From a checkpoint of a small image classifier: norm layernorm, layers 10.
Rows from block 4, named by matrix and row number. Rows with one number belong to one neuron. Each number is 200 + 40 x the weight over its row's rms, rounded and kept within 0 to 999. All counts start at 0.
# fc1: MLP up (model.blocks.4.mlp.fc1.weight, 768x384), inputs 144-191
# fc2: MLP down (model.blocks.4.mlp.fc2.weight, 384x768, transposed), outputs 144-191
fc1.619,227,219,207,223,219,179,126,197,257,198,262,266,225,193,193,194,201,215,162,204,167,196,213,187,257,171,214,211,121,239,188,234,214,180,234,275,171,249,191,183,196,201,145,171,197,163,208,200
fc2.619,201,258,95,202,244,269,211,181,243,234,186,203,217,143,227,198,153,202,201,202,160,277,219,197,199,248,196,153,202,181,226,203,332,209,210,189,130,245,202,124,205,204,225,227,201,217,209,202
fc1.620,256,193,118,198,184,244,216,202,140,197,199,200,75,204,193,225,188,215,207,198,190,190,203,214,151,263,203,185,200,117,211,220,183,247,194,206,108,207,206,187,199,214,207,178,180,258,195,191
fc2.620,212,212,193,214,190,236,193,174,79,181,291,203,200,193,210,200,198,217,213,239,193,195,210,211,188,200,199,264,194,176,204,210,201,201,200,196,167,205,168,217,210,250,157,248,192,200,199,241
fc1.621,171,171,232,200,195,257,210,171,194,208,191,178,201,192,226,199,205,147,254,200,155,198,241,218,154,179,191,195,200,212,239,234,192,149,219,294,197,200,208,204,270,193,193,184,199,250,244,182
fc2.621,201,202,185,288,223,200,264,248,222,186,208,162,212,239,242,185,205,212,289,320,202,194,215,179,82,183,259,199,199,205,217,219,229,128,335,120,220,199,214,143,207,204,156,201,202,226,200,185
fc1.622,188,204,199,211,276,260,200,210,193,99,172,202,210,268,175,232,159,62,195,231,152,201,228,201,222,198,205,202,88,166,198,154,155,201,198,174,194,122,185,216,143,200,193,249,202,187,239,224
fc2.622,185,190,215,198,251,271,194,225,185,202,190,201,196,200,201,216,134,196,256,154,201,220,219,219,209,171,219,207,189,245,196,200,245,194,201,200,208,183,184,205,193,204,204,186,241,185,212,210
fc1.623,212,145,162,304,343,142,127,198,199,243,289,283,195,227,205,124,201,215,200,195,189,220,199,182,198,204,233,160,207,200,199,188,191,201,108,143,190,213,218,262,200,173,206,129,210,216,174,182
fc2.623,201,156,158,254,185,234,199,163,194,211,219,225,201,219,201,177,201,206,196,190,194,165,44,213,198,194,199,206,157,273,157,291,198,283,198,204,207,190,200,215,260,207,129,178,273,192,191,199
fc1.624,128,189,216,178,181,195,214,185,254,121,247,237,198,105,175,114,214,193,183,199,210,218,97,108,231,128,199,205,132,203,199,224,181,182,198,159,201,188,94,193,223,205,289,200,297,268,231,198
fc2.624,260,222,227,206,157,194,189,194,243,198,199,203,175,39,202,199,180,54,202,205,112,209,221,191,199,189,225,247,259,215,221,181,111,200,194,212,216,201,267,180,190,186,198,214,223,236,185,179
fc1.625,196,201,201,184,202,219,200,199,179,231,118,256,181,258,208,219,169,144,223,325,152,193,207,102,176,181,269,247,202,209,209,235,192,187,259,203,219,217,181,201,192,235,206,221,196,202,235,200
fc2.625,279,198,200,271,211,190,204,179,187,178,210,212,201,277,259,195,200,207,197,200,229,200,197,151,185,195,154,200,177,200,226,202,215,178,210,125,244,184,196,238,168,200,201,198,142,228,197,200
fc1.626,191,179,169,190,220,100,167,208,191,235,162,312,189,200,201,206,231,245,200,190,228,202,232,223,192,173,208,233,262,214,216,216,147,244,187,154,206,226,207,126,195,208,272,214,125,187,73,158
fc2.626,148,207,223,226,189,173,248,110,279,183,193,252,231,201,200,140,196,214,207,257,179,190,84,193,198,169,136,130,224,199,206,210,214,193,197,198,297,201,329,129,121,185,201,214,181,215,159,211
fc1.627,279,202,213,112,177,206,206,159,180,165,206,243,196,200,199,152,69,213,171,214,263,255,181,206,171,253,207,205,282,165,197,259,193,121,157,186,244,300,194,164,188,208,197,181,269,83,268,247
fc2.627,260,238,206,248,168,221,211,191,183,204,149,203,183,170,209,221,132,171,219,140,214,203,175,201,215,137,198,256,179,196,124,207,200,119,203,221,200,178,238,191,264,208,288,218,146,208,242,203
fc1.628,202,203,159,202,201,184,204,204,205,207,219,139,175,151,201,190,193,205,112,193,254,153,218,164,201,255,199,215,200,223,247,198,187,132,279,125,235,193,208,213,189,210,261,210,179,177,213,288
fc2.628,198,228,209,65,195,218,203,196,199,238,239,192,229,267,190,219,195,118,164,195,203,192,135,262,242,221,173,220,225,160,205,174,181,203,256,205,199,197,216,97,259,196,213,201,188,178,131,161
fc1.629,262,200,195,223,147,178,261,198,208,193,199,196,192,241,210,216,224,175,292,188,187,271,182,240,201,180,203,205,159,101,259,175,192,220,204,202,175,174,187,234,180,200,199,189,182,214,250,198
fc2.629,183,137,205,216,153,199,190,274,214,198,195,166,250,225,213,221,162,227,192,184,185,209,191,200,193,203,200,197,199,194,199,214,196,133,157,188,194,238,187,191,201,200,146,201,205,209,196,209
fc1.630,199,198,234,273,204,184,191,177,206,200,208,266,201,258,216,257,234,242,168,183,209,194,89,270,199,199,235,196,202,258,161,231,199,208,200,164,132,155,319,174,165,195,217,129,288,250,219,165
fc2.630,266,243,185,197,166,197,209,114,168,193,337,236,170,173,163,129,194,189,189,214,198,220,205,202,232,202,239,247,203,187,143,268,200,202,236,200,192,217,199,199,204,234,209,233,176,205,173,194
fc1.631,192,117,199,216,239,217,201,199,235,207,214,223,147,178,209,186,173,203,204,203,203,188,193,201,160,205,155,200,193,199,240,207,198,208,198,234,201,277,173,203,254,245,178,263,221,203,193,166
fc2.631,205,210,185,244,201,62,185,207,171,154,199,232,259,193,189,199,232,203,251,230,203,158,218,254,199,0,215,231,199,204,137,201,268,197,204,198,246,195,211,214,122,176,148,229,104,270,169,41
fc1.632,190,204,197,212,147,210,195,205,188,199,186,191,87,242,206,292,200,183,197,305,182,159,196,188,204,219,205,190,227,199,184,206,255,225,213,211,197,196,254,197,188,181,316,236,166,199,203,242
fc2.632,205,197,231,130,260,200,192,145,202,201,203,221,196,223,194,162,240,196,199,209,184,130,158,211,135,130,199,200,202,144,193,180,259,287,227,208,175,131,218,196,136,135,234,184,229,224,177,164
fc1.633,187,221,205,198,201,141,225,194,239,156,220,230,264,269,307,218,285,175,180,208,219,231,224,201,163,200,242,189,201,201,226,228,201,123,210,155,246,226,222,240,139,192,195,195,197,211,63,350
fc2.633,187,166,256,259,174,242,203,199,201,113,189,196,202,204,219,257,242,188,78,218,194,183,213,187,216,203,187,96,181,214,205,251,169,201,185,189,198,191,191,185,192,196,180,204,234,218,218,151
fc1.634,168,271,196,199,198,228,169,210,203,191,204,207,219,199,176,181,201,195,347,203,211,100,160,214,215,193,200,203,206,204,183,212,208,178,198,180,200,204,213,183,204,229,111,131,185,201,201,191
fc2.634,168,195,216,199,185,202,106,198,166,239,183,210,199,224,178,192,153,241,231,254,156,195,203,167,142,202,137,256,203,160,190,262,223,201,184,202,182,200,194,208,190,224,220,196,220,206,279,186
fc1.635,239,181,141,206,220,245,185,215,177,248,198,198,305,241,187,173,185,198,276,154,135,201,216,203,184,217,213,154,148,95,170,276,264,188,210,200,195,191,208,219,163,203,189,188,223,214,138,96
fc2.635,80,225,201,205,200,223,195,99,225,207,215,209,148,212,180,204,239,200,197,223,135,188,211,153,194,197,206,194,210,206,351,206,213,143,190,200,223,178,204,212,199,224,222,193,200,140,198,292
fc1.636,234,211,277,235,212,200,226,215,238,117,151,219,205,168,273,78,203,191,217,209,190,232,184,204,269,204,243,207,197,232,198,249,230,322,189,198,219,199,279,278,193,231,200,188,139,191,190,308
fc2.636,201,143,197,192,203,130,192,257,114,208,194,253,210,114,203,164,253,200,226,245,216,195,200,195,219,191,183,177,200,206,201,303,199,211,193,199,252,223,229,213,254,208,263,197,211,197,200,193
fc1.637,194,193,221,93,131,211,201,213,127,225,147,193,122,275,145,141,199,190,260,216,187,224,167,175,188,207,135,211,203,190,212,254,211,239,229,162,198,105,248,201,82,171,205,201,198,202,190,294
fc2.637,150,241,162,136,266,218,143,202,200,247,142,212,305,285,203,221,231,236,199,186,205,202,178,200,210,201,203,343,205,189,204,196,197,197,248,208,195,172,196,165,129,195,150,182,202,225,156,141
fc1.638,227,199,207,247,209,234,239,206,277,161,187,280,200,293,240,94,174,200,198,234,246,203,174,190,136,172,189,210,196,153,211,371,154,201,198,244,207,256,41,207,256,155,246,200,217,200,256,201
fc2.638,188,177,156,213,168,192,209,201,198,190,196,246,222,114,190,227,188,203,190,209,202,184,180,210,197,178,179,228,186,242,155,180,77,187,144,197,190,196,145,207,200,197,194,161,205,293,290,202
fc1.639,181,198,139,175,201,237,100,220,248,203,197,224,199,201,211,196,170,180,155,303,251,329,216,85,201,204,189,188,144,181,200,214,192,129,200,182,199,232,208,203,184,202,202,192,185,121,168,195
fc2.639,208,88,273,212,199,280,179,177,202,230,200,211,199,181,223,181,223,213,226,322,208,248,197,202,154,93,222,200,189,253,203,209,208,170,190,224,72,200,203,231,233,137,195,115,206,242,223,197
fc1.640,179,215,237,170,212,182,238,233,249,217,200,174,161,197,184,222,180,150,244,230,200,193,212,190,190,174,168,168,206,106,202,242,204,247,143,294,321,174,75,204,199,196,213,157,237,155,266,200
fc2.640,206,198,193,199,209,198,160,177,191,207,165,200,196,277,200,124,232,202,201,180,155,240,244,263,199,219,189,204,200,166,205,161,194,178,210,290,200,205,236,276,208,206,207,195,203,199,226,221
fc1.641,221,223,189,212,206,217,214,246,216,244,248,274,265,219,143,89,172,282,197,203,199,197,205,141,246,199,199,163,166,206,215,197,182,224,247,203,266,200,193,218,198,200,197,187,234,282,201,171
fc2.641,216,172,195,239,172,146,197,173,199,207,204,199,206,201,213,199,204,84,295,254,200,189,199,220,190,291,214,287,243,191,200,238,209,188,200,200,160,220,132,93,181,210,153,260,200,146,198,221
fc1.642,201,196,114,202,157,273,182,193,199,197,176,92,170,188,163,258,204,198,204,219,129,227,193,229,172,290,212,183,243,94,326,205,198,246,172,229,207,200,109,204,122,192,217,240,162,200,223,209
fc2.642,324,217,221,202,178,209,218,209,199,180,202,229,195,191,169,196,201,176,169,200,275,199,196,199,134,151,192,337,171,208,240,160,182,196,200,202,236,194,198,204,187,202,218,215,274,207,241,200
fc1.643,200,189,203,226,204,148,190,196,258,221,168,339,175,205,216,221,131,139,68,204,199,238,194,201,159,176,193,216,222,210,183,255,200,197,204,217,167,250,194,173,288,138,204,234,211,222,171,224
fc2.643,171,203,248,168,198,200,158,168,200,203,202,200,190,208,283,206,222,212,224,227,225,282,189,207,222,208,225,250,203,221,97,211,165,206,181,210,206,201,188,238,169,256,165,150,149,210,198,196
fc1.644,195,200,242,216,198,119,156,185,267,185,180,200,173,149,205,203,253,242,126,307,279,257,197,166,183,199,200,189,172,206,201,199,199,204,160,207,202,202,207,200,202,214,218,227,277,167,185,208
fc2.644,190,206,174,182,201,163,200,42,215,202,232,201,304,190,188,225,238,240,191,164,200,202,195,196,199,228,200,256,152,175,218,191,286,185,192,193,206,382,180,231,189,201,156,201,219,279,203,258
fc1.645,210,255,186,230,161,250,254,164,253,204,290,232,163,183,170,209,77,183,185,194,198,195,198,198,185,199,205,193,193,145,202,245,229,193,184,166,197,214,147,198,168,223,69,237,229,206,199,232
fc2.645,242,221,190,175,206,227,247,211,196,196,158,170,200,188,156,210,188,179,69,202,233,233,205,324,198,170,220,269,194,185,212,175,156,187,241,202,228,197,236,213,200,185,240,180,183,217,346,145
fc1.646,199,265,200,203,206,197,201,178,61,214,210,119,202,129,219,194,171,201,196,211,187,218,178,212,200,261,199,205,194,145,201,221,211,214,153,203,267,213,144,201,123,210,308,200,202,196,238,203
fc2.646,232,257,205,199,182,165,209,136,209,108,200,256,208,150,184,186,245,211,188,294,159,188,199,198,202,193,169,207,196,156,191,203,220,199,165,200,137,201,197,273,205,231,191,200,173,317,185,174
fc1.647,156,203,207,144,230,189,261,169,187,205,305,196,204,192,196,171,198,196,169,205,295,198,188,166,200,214,212,263,171,280,195,149,202,195,208,182,217,220,76,242,238,200,153,202,63,182,206,199
fc2.647,156,92,210,161,200,197,196,122,206,200,243,205,199,192,312,159,216,204,195,186,201,242,180,152,198,182,200,182,184,200,192,165,200,169,209,200,197,267,257,168,163,244,217,181,150,199,168,187
fc1.648,112,206,195,181,259,283,301,190,199,175,197,196,235,215,195,199,202,207,203,170,205,237,108,219,236,181,186,194,280,139,131,209,173,223,344,161,189,225,211,201,184,201,200,199,276,193,215,143
fc2.648,221,216,175,274,204,186,148,228,195,230,97,249,258,190,216,182,243,141,201,205,211,186,72,200,161,200,229,193,197,247,226,104,262,180,232,248,207,198,198,148,188,180,195,205,184,196,201,221
fc1.649,216,201,176,214,193,277,127,174,202,187,201,63,197,197,195,231,203,212,118,206,235,314,199,195,200,160,272,194,182,219,196,211,202,201,219,204,228,227,177,207,192,220,134,108,173,159,200,211
fc2.649,140,177,214,200,200,230,242,239,260,200,249,226,295,174,133,168,257,196,241,197,179,309,136,175,273,207,200,231,160,120,183,174,213,140,238,199,197,264,189,229,204,218,190,216,200,199,200,161
fc1.650,225,211,217,219,150,215,237,205,191,179,201,198,185,164,150,116,170,180,207,198,166,270,167,223,222,221,204,220,276,146,211,199,200,217,164,170,188,192,199,188,200,177,178,187,206,212,267,319
fc2.650,205,198,208,169,185,236,236,195,172,243,213,202,207,206,184,217,200,168,250,171,203,227,146,221,215,171,201,240,149,194,199,176,201,199,215,172,268,199,174,202,185,205,206,203,98,189,158,168
fc1.651,191,211,203,109,228,280,198,200,198,212,257,218,203,196,180,145,221,240,201,212,219,210,199,139,193,210,200,195,174,197,201,243,174,225,265,204,133,237,227,195,203,238,215,136,192,197,300,212
fc2.651,291,235,112,201,200,134,233,195,189,183,221,201,299,268,202,143,172,224,169,200,191,204,198,261,134,220,179,184,128,196,193,199,200,204,201,139,188,211,189,184,171,230,188,291,222,238,186,126
fc1.652,206,207,187,275,185,196,169,144,185,162,176,169,209,205,250,155,186,199,185,149,161,197,234,224,208,206,200,203,239,199,190,178,228,212,199,216,200,192,179,200,200,199,195,201,271,200,197,136
fc2.652,170,200,196,174,135,208,102,185,185,218,190,200,201,201,190,218,230,136,154,269,155,166,66,242,284,200,200,124,200,201,193,180,204,213,159,283,199,180,194,278,120,281,205,140,209,171,227,221
fc1.653,201,245,220,184,210,212,197,275,193,189,211,185,207,190,200,178,209,201,234,206,227,249,176,282,160,295,205,199,202,214,194,197,223,120,216,175,138,200,185,208,209,203,251,188,213,205,218,189
fc2.653,202,199,167,185,196,202,197,176,200,265,195,260,206,320,205,136,198,202,205,200,160,194,204,203,198,243,195,203,226,201,196,204,213,218,202,194,188,199,154,178,153,220,166,216,137,187,237,133
fc1.654,126,288,173,208,260,136,119,213,214,122,200,189,172,238,309,119,192,189,176,197,161,201,147,170,199,99,254,233,174,199,291,229,163,200,195,127,211,200,220,161,262,205,293,233,160,156,301,271
fc2.654,217,218,200,141,204,200,177,244,169,197,163,226,199,139,188,256,269,203,203,200,269,200,161,227,200,205,203,168,220,234,213,196,206,205,201,237,196,149,266,261,187,160,241,243,272,194,216,201
fc1.655,173,192,219,260,190,199,190,185,91,200,170,274,200,210,203,184,241,200,234,201,194,186,199,217,210,186,264,157,223,200,187,221,232,208,265,137,244,243,298,202,214,223,272,196,198,192,186,192
fc2.655,192,207,214,203,202,219,122,181,226,190,212,143,204,204,278,243,172,198,191,198,189,162,199,87,200,209,210,200,193,156,203,197,237,210,291,197,194,188,205,163,219,181,323,235,244,149,169,216
fc1.656,189,161,186,194,203,211,189,251,200,203,201,199,227,211,204,222,194,138,210,128,200,100,226,193,199,245,208,215,190,200,195,190,206,323,198,182,239,175,232,194,155,208,198,201,223,159,299,175
fc2.656,158,157,205,180,232,205,196,262,107,216,206,186,203,208,203,199,105,248,259,223,197,207,199,199,146,153,197,164,193,213,200,200,191,216,114,200,131,195,140,142,203,215,236,155,182,212,217,194
fc1.657,204,205,247,245,195,107,200,154,270,202,223,94,191,197,237,216,186,234,165,245,198,241,270,206,250,203,224,226,192,210,194,191,194,256,197,227,155,181,177,148,216,245,200,194,236,260,233,192
fc2.657,195,311,214,215,192,219,186,135,218,202,186,272,171,186,132,201,186,204,195,261,119,201,130,218,185,132,122,224,189,197,198,227,264,200,203,230,220,167,211,295,152,234,216,179,204,199,200,218
fc1.658,232,203,216,278,199,215,260,176,234,197,138,148,253,197,202,201,201,212,199,246,193,305,209,196,214,201,206,218,279,237,202,200,212,210,134,230,198,226,93,202,229,178,174,201,298,196,225,134
fc2.658,198,353,194,255,200,205,200,209,127,174,185,169,198,135,186,161,201,261,181,189,255,211,128,257,200,195,206,201,183,189,180,199,170,158,216,181,259,101,226,227,243,362,212,170,200,239,180,111
fc1.659,200,217,164,202,188,179,194,187,204,148,202,200,239,200,182,169,181,200,180,186,185,204,218,262,193,200,199,183,208,182,222,277,265,99,224,208,137,50,260,200,227,191,204,200,182,197,158,181
fc2.659,201,235,165,136,202,197,256,219,237,118,202,203,140,308,199,207,181,204,222,229,232,206,189,224,180,170,89,149,187,248,201,173,199,269,194,343,165,178,160,197,188,102,222,156,195,205,181,247
fc1.660,226,202,139,153,126,287,200,176,203,214,186,185,221,190,191,185,209,181,196,199,161,248,186,197,201,226,157,230,209,221,232,199,184,204,239,190,240,158,194,139,258,219,202,202,176,267,161,149
fc2.660,178,213,198,138,131,204,166,172,194,178,206,199,199,226,176,265,205,166,210,181,157,227,202,149,205,202,206,205,181,199,212,194,216,247,242,188,169,159,266,105,200,206,259,263,192,190,154,144
fc1.661,230,228,196,216,266,204,253,182,168,201,212,173,290,193,255,184,259,198,200,188,246,200,193,349,198,184,202,210,190,184,188,202,234,192,199,234,154,117,134,200,180,216,180,202,110,313,150,197
fc2.661,195,49,261,201,199,214,306,195,149,197,196,190,205,285,198,238,206,218,174,201,159,150,190,215,194,206,190,169,193,197,223,199,188,220,198,200,148,209,201,185,200,252,227,197,113,201,188,172
fc1.662,208,221,119,266,203,268,149,217,206,196,264,146,202,206,194,175,199,139,162,156,212,194,152,208,198,150,201,205,195,260,307,271,202,110,222,199,198,154,264,253,211,246,185,196,233,155,122,143
fc2.662,89,225,198,162,209,99,200,267,222,167,209,246,149,222,212,195,229,204,250,322,198,189,200,226,229,229,176,104,226,199,201,199,251,316,213,230,181,187,172,181,192,224,154,189,199,201,215,295
fc1.663,193,192,172,186,193,201,206,236,153,232,148,207,229,240,185,167,213,242,137,206,196,194,216,201,204,154,167,233,151,225,186,154,272,112,119,245,250,195,281,221,134,203,217,262,172,232,291,192
fc2.663,212,208,188,212,208,218,154,206,230,189,205,102,235,200,279,198,200,196,147,172,212,204,118,168,218,193,200,199,187,188,102,197,170,197,199,180,228,95,201,171,204,158,353,211,204,176,286,215
fc1.664,198,192,237,227,193,190,198,274,175,272,88,53,208,152,271,191,211,159,89,205,212,165,266,184,216,230,199,263,227,195,300,197,206,203,198,180,216,198,171,245,221,201,199,198,115,167,224,177
fc2.664,186,200,196,190,195,231,148,197,195,298,186,303,210,170,110,206,200,198,181,218,200,208,152,212,201,182,202,184,212,222,185,196,297,247,211,304,265,129,266,146,188,225,204,23,200,200,216,174
fc1.665,227,166,122,183,266,134,216,201,173,201,251,229,198,189,202,185,157,206,146,203,198,185,171,266,166,154,210,220,193,205,183,176,88,196,263,202,153,125,139,196,208,256,151,213,223,195,198,203
fc2.665,317,200,212,146,173,194,96,201,121,206,219,202,132,199,194,170,198,116,178,198,200,201,228,209,214,306,200,211,268,66,198,200,140,192,169,200,200,201,209,82,200,204,179,137,200,222,206,207
fc1.666,206,196,198,69,122,214,202,200,205,214,188,205,242,200,144,212,212,133,211,185,218,220,182,192,116,224,196,181,187,226,208,145,61,190,197,235,200,186,220,174,213,190,170,190,203,187,277,137
fc2.666,204,131,264,243,177,197,216,184,202,213,218,209,55,217,196,205,200,116,203,146,165,202,137,153,171,196,167,195,277,192,191,210,239,212,143,208,167,204,98,176,201,270,227,192,156,208,235,202
fc1.667,278,236,180,190,198,179,196,197,175,195,202,223,192,168,178,199,215,235,204,188,221,266,237,200,117,151,201,198,194,221,173,204,244,231,192,171,186,175,121,198,242,166,203,207,248,201,211,213
fc2.667,200,318,208,213,210,200,196,194,254,206,168,218,184,193,194,198,178,213,220,206,383,203,225,249,209,101,200,202,150,210,198,200,142,204,206,191,219,219,200,189,216,199,206,199,144,135,179,232
fc1.668,204,205,119,175,183,200,193,197,180,215,202,177,169,235,292,142,200,236,212,256,192,197,217,187,185,129,202,240,199,210,157,276,95,196,206,199,191,249,228,197,177,188,244,248,213,197,214,201
fc2.668,199,204,210,219,224,199,209,130,82,175,238,256,189,182,214,170,218,208,318,202,153,199,210,200,199,166,207,183,186,223,246,166,247,217,198,139,200,211,173,180,191,207,213,199,193,211,170,136
fc1.669,273,281,164,177,169,198,185,235,85,196,191,165,207,259,190,217,273,234,266,200,202,254,201,191,215,172,246,174,130,254,212,156,201,166,129,216,305,218,300,225,179,194,167,191,210,196,201,122
fc2.669,350,150,261,201,200,201,55,199,199,206,260,198,207,197,190,200,176,224,174,117,198,199,199,192,202,145,192,213,225,195,181,214,357,199,154,201,261,199,172,196,232,199,189,154,204,197,216,203
fc1.670,313,219,209,193,245,204,202,240,201,199,204,190,185,200,224,207,196,188,161,181,164,155,241,164,231,218,189,130,183,142,159,234,190,200,168,204,198,292,177,200,322,196,197,281,201,167,210,202
fc2.670,155,191,237,193,144,256,200,211,159,166,312,234,228,262,123,170,194,238,253,233,196,198,191,203,136,240,207,273,208,199,184,180,190,198,190,209,201,211,201,190,168,195,173,145,210,225,204,200
fc1.671,191,240,140,228,200,158,206,219,188,182,219,199,246,209,190,207,200,198,254,285,208,219,195,247,210,214,200,247,211,201,235,219,222,125,261,180,190,307,204,207,214,291,201,270,187,337,211,178
fc2.671,199,202,194,200,293,204,203,174,200,226,165,175,198,212,142,195,148,212,222,204,195,171,194,196,139,164,196,185,146,187,234,225,173,203,185,192,203,193,228,229,200,184,71,210,186,236,183,103
fc1.672,208,200,236,228,152,137,191,200,201,191,163,177,199,287,216,155,149,197,192,201,174,192,200,198,193,125,228,196,201,108,138,161,215,210,184,144,312,198,127,200,251,210,148,203,199,135,226,197
fc2.672,223,200,198,280,165,186,155,213,200,199,245,209,215,185,169,216,142,161,236,170,209,210,207,200,203,115,212,226,202,180,177,233,200,199,177,249,229,218,199,195,216,189,191,204,212,235,220,199
fc1.673,85,202,208,187,237,169,309,196,237,188,197,203,209,259,243,199,202,184,226,239,94,205,204,204,149,192,201,225,207,216,210,200,192,190,200,206,320,212,201,200,157,198,202,144,217,68,211,193
fc2.673,229,149,198,167,264,93,207,283,322,189,202,249,199,216,352,205,214,200,181,128,285,205,200,198,270,197,277,203,200,280,203,173,261,196,202,198,269,206,116,205,199,159,201,182,165,200,172,231
fc1.674,246,198,169,230,205,131,196,234,202,198,198,215,195,198,291,212,206,84,151,200,252,186,293,174,202,250,200,177,245,182,288,197,141,182,174,186,340,215,190,223,236,194,200,183,196,192,139,171
fc2.674,125,135,352,196,200,241,206,229,200,199,229,198,213,189,207,155,259,415,113,201,186,275,211,119,215,208,194,195,200,223,290,201,200,198,182,205,202,211,193,202,159,206,129,183,243,200,196,254
fc1.675,180,295,198,144,163,217,183,172,193,267,234,238,195,264,164,308,191,187,191,212,203,186,218,168,128,219,199,174,168,197,206,220,185,213,185,231,207,192,199,198,202,209,137,203,195,201,164,192
fc2.675,194,227,162,202,216,202,199,217,191,203,205,208,193,201,211,194,200,144,193,253,194,178,98,184,248,185,169,174,207,229,186,197,197,209,234,203,234,200,182,217,126,181,205,183,189,206,39,186
fc1.676,172,217,242,231,223,195,181,218,249,210,240,200,201,169,213,202,197,209,177,217,134,176,188,253,130,90,135,226,217,126,221,254,192,288,99,255,282,207,244,214,200,190,198,202,240,121,252,145
fc2.676,184,367,201,241,201,144,188,201,177,236,202,214,215,151,208,219,248,197,203,211,198,200,236,175,13,215,205,228,202,161,214,162,213,196,175,153,202,173,196,165,237,140,247,195,207,210,206,198
fc1.677,207,220,199,275,210,236,162,203,202,160,204,201,345,199,168,167,248,209,218,230,195,156,195,210,193,202,205,325,199,200,234,202,260,200,177,186,218,264,182,186,215,181,206,165,223,219,155,229
fc2.677,209,157,237,96,202,218,199,269,172,148,197,237,201,217,188,203,199,240,182,215,171,113,220,199,139,231,191,200,180,213,223,169,252,232,206,202,202,214,265,143,156,174,176,202,258,159,147,162
fc1.678,196,260,153,216,201,211,66,198,139,218,174,172,208,186,203,199,196,214,91,160,178,244,187,216,183,200,183,191,197,244,198,198,227,181,201,181,215,201,103,276,273,142,196,158,252,192,197,197
fc2.678,95,192,167,93,200,121,206,202,201,190,197,202,198,247,181,238,212,211,200,221,147,215,169,185,204,204,189,182,205,215,211,111,281,195,202,193,197,198,212,191,200,234,203,218,198,187,206,205
fc1.679,243,238,209,189,221,201,194,171,135,172,233,200,192,188,232,198,140,206,148,176,218,209,201,279,305,208,201,203,233,209,161,203,208,225,200,182,182,159,169,184,169,189,137,204,177,229,197,214
fc2.679,201,267,211,203,229,209,207,188,203,217,133,201,200,195,121,193,204,205,178,170,281,203,235,300,166,189,240,202,119,9,195,115,194,174,229,204,213,152,199,199,183,212,246,196,125,306,236,214
fc1.680,260,265,187,242,193,201,282,181,197,199,197,194,201,198,178,178,206,199,200,160,215,204,193,182,205,202,203,239,197,265,326,196,137,198,192,236,337,146,170,201,178,186,191,139,238,180,220,177
fc2.680,75,107,205,207,210,191,221,238,241,207,269,223,198,191,204,197,203,119,328,207,136,203,206,200,253,172,175,190,200,251,207,190,202,352,191,190,40,196,155,257,194,198,216,199,16,188,190,201
fc1.681,240,209,206,201,216,191,236,171,190,161,208,202,140,187,157,196,211,205,222,281,187,238,197,186,180,185,223,209,215,232,155,195,122,215,180,184,218,199,224,187,186,256,154,170,211,152,201,192
fc2.681,291,265,312,169,214,268,115,239,226,229,177,197,194,150,140,199,202,177,175,163,226,200,215,191,215,203,294,210,201,214,207,175,98,178,136,200,261,222,190,230,200,194,214,230,195,233,195,207
fc1.682,218,202,243,181,170,223,199,200,201,200,184,187,196,156,248,214,198,144,197,200,103,269,156,191,220,199,229,272,209,50,189,327,198,200,124,302,200,275,213,189,239,301,244,189,180,188,199,180
fc2.682,203,208,196,266,221,202,162,197,149,191,162,194,208,215,190,94,215,293,186,192,164,201,200,200,252,121,133,202,176,186,223,184,201,198,222,158,243,312,186,197,87,198,202,190,138,219,213,263
fc1.683,298,186,171,203,163,209,201,122,205,207,164,237,203,202,174,263,189,158,200,199,205,151,197,137,140,197,180,222,237,185,192,221,117,159,253,203,195,180,204,202,210,166,226,217,201,227,181,208
fc2.683,160,168,194,127,212,209,187,196,198,189,207,200,200,226,183,282,191,204,195,200,234,71,188,186,200,238,199,180,191,227,241,193,200,230,169,146,222,170,190,172,202,199,202,199,200,217,195,204
fc1.684,201,220,199,201,202,202,181,143,193,307,200,200,213,277,201,206,198,140,176,209,134,190,205,108,273,186,204,169,210,237,228,187,192,204,216,199,286,171,188,156,188,184,208,273,208,90,217,199
fc2.684,206,156,201,119,200,206,252,204,194,198,116,191,203,183,166,261,186,199,156,231,200,200,134,197,220,200,150,168,235,226,217,201,237,197,248,195,242,177,201,200,206,237,219,57,235,207,225,101
fc1.685,263,157,172,190,203,159,86,176,168,209,159,241,142,165,194,214,151,309,206,199,263,212,90,189,205,163,182,200,146,197,180,201,156,195,192,201,204,219,198,201,170,176,292,188,194,178,175,199
fc2.685,195,232,311,201,234,187,250,200,137,243,206,233,263,202,201,151,185,226,262,189,155,250,173,260,142,310,233,200,238,200,156,149,198,208,224,221,189,227,235,235,221,192,177,202,113,200,167,173
fc1.686,216,220,201,208,215,202,210,253,215,283,236,117,209,181,133,207,284,209,262,207,184,180,198,206,206,175,238,196,177,198,249,201,271,207,208,206,274,199,200,180,206,262,235,193,177,220,301,224
fc2.686,100,179,195,172,240,200,189,204,279,141,201,198,173,195,200,185,201,194,241,369,169,185,198,200,202,196,173,154,219,217,196,199,204,192,210,214,194,211,215,204,189,201,164,213,200,205,191,213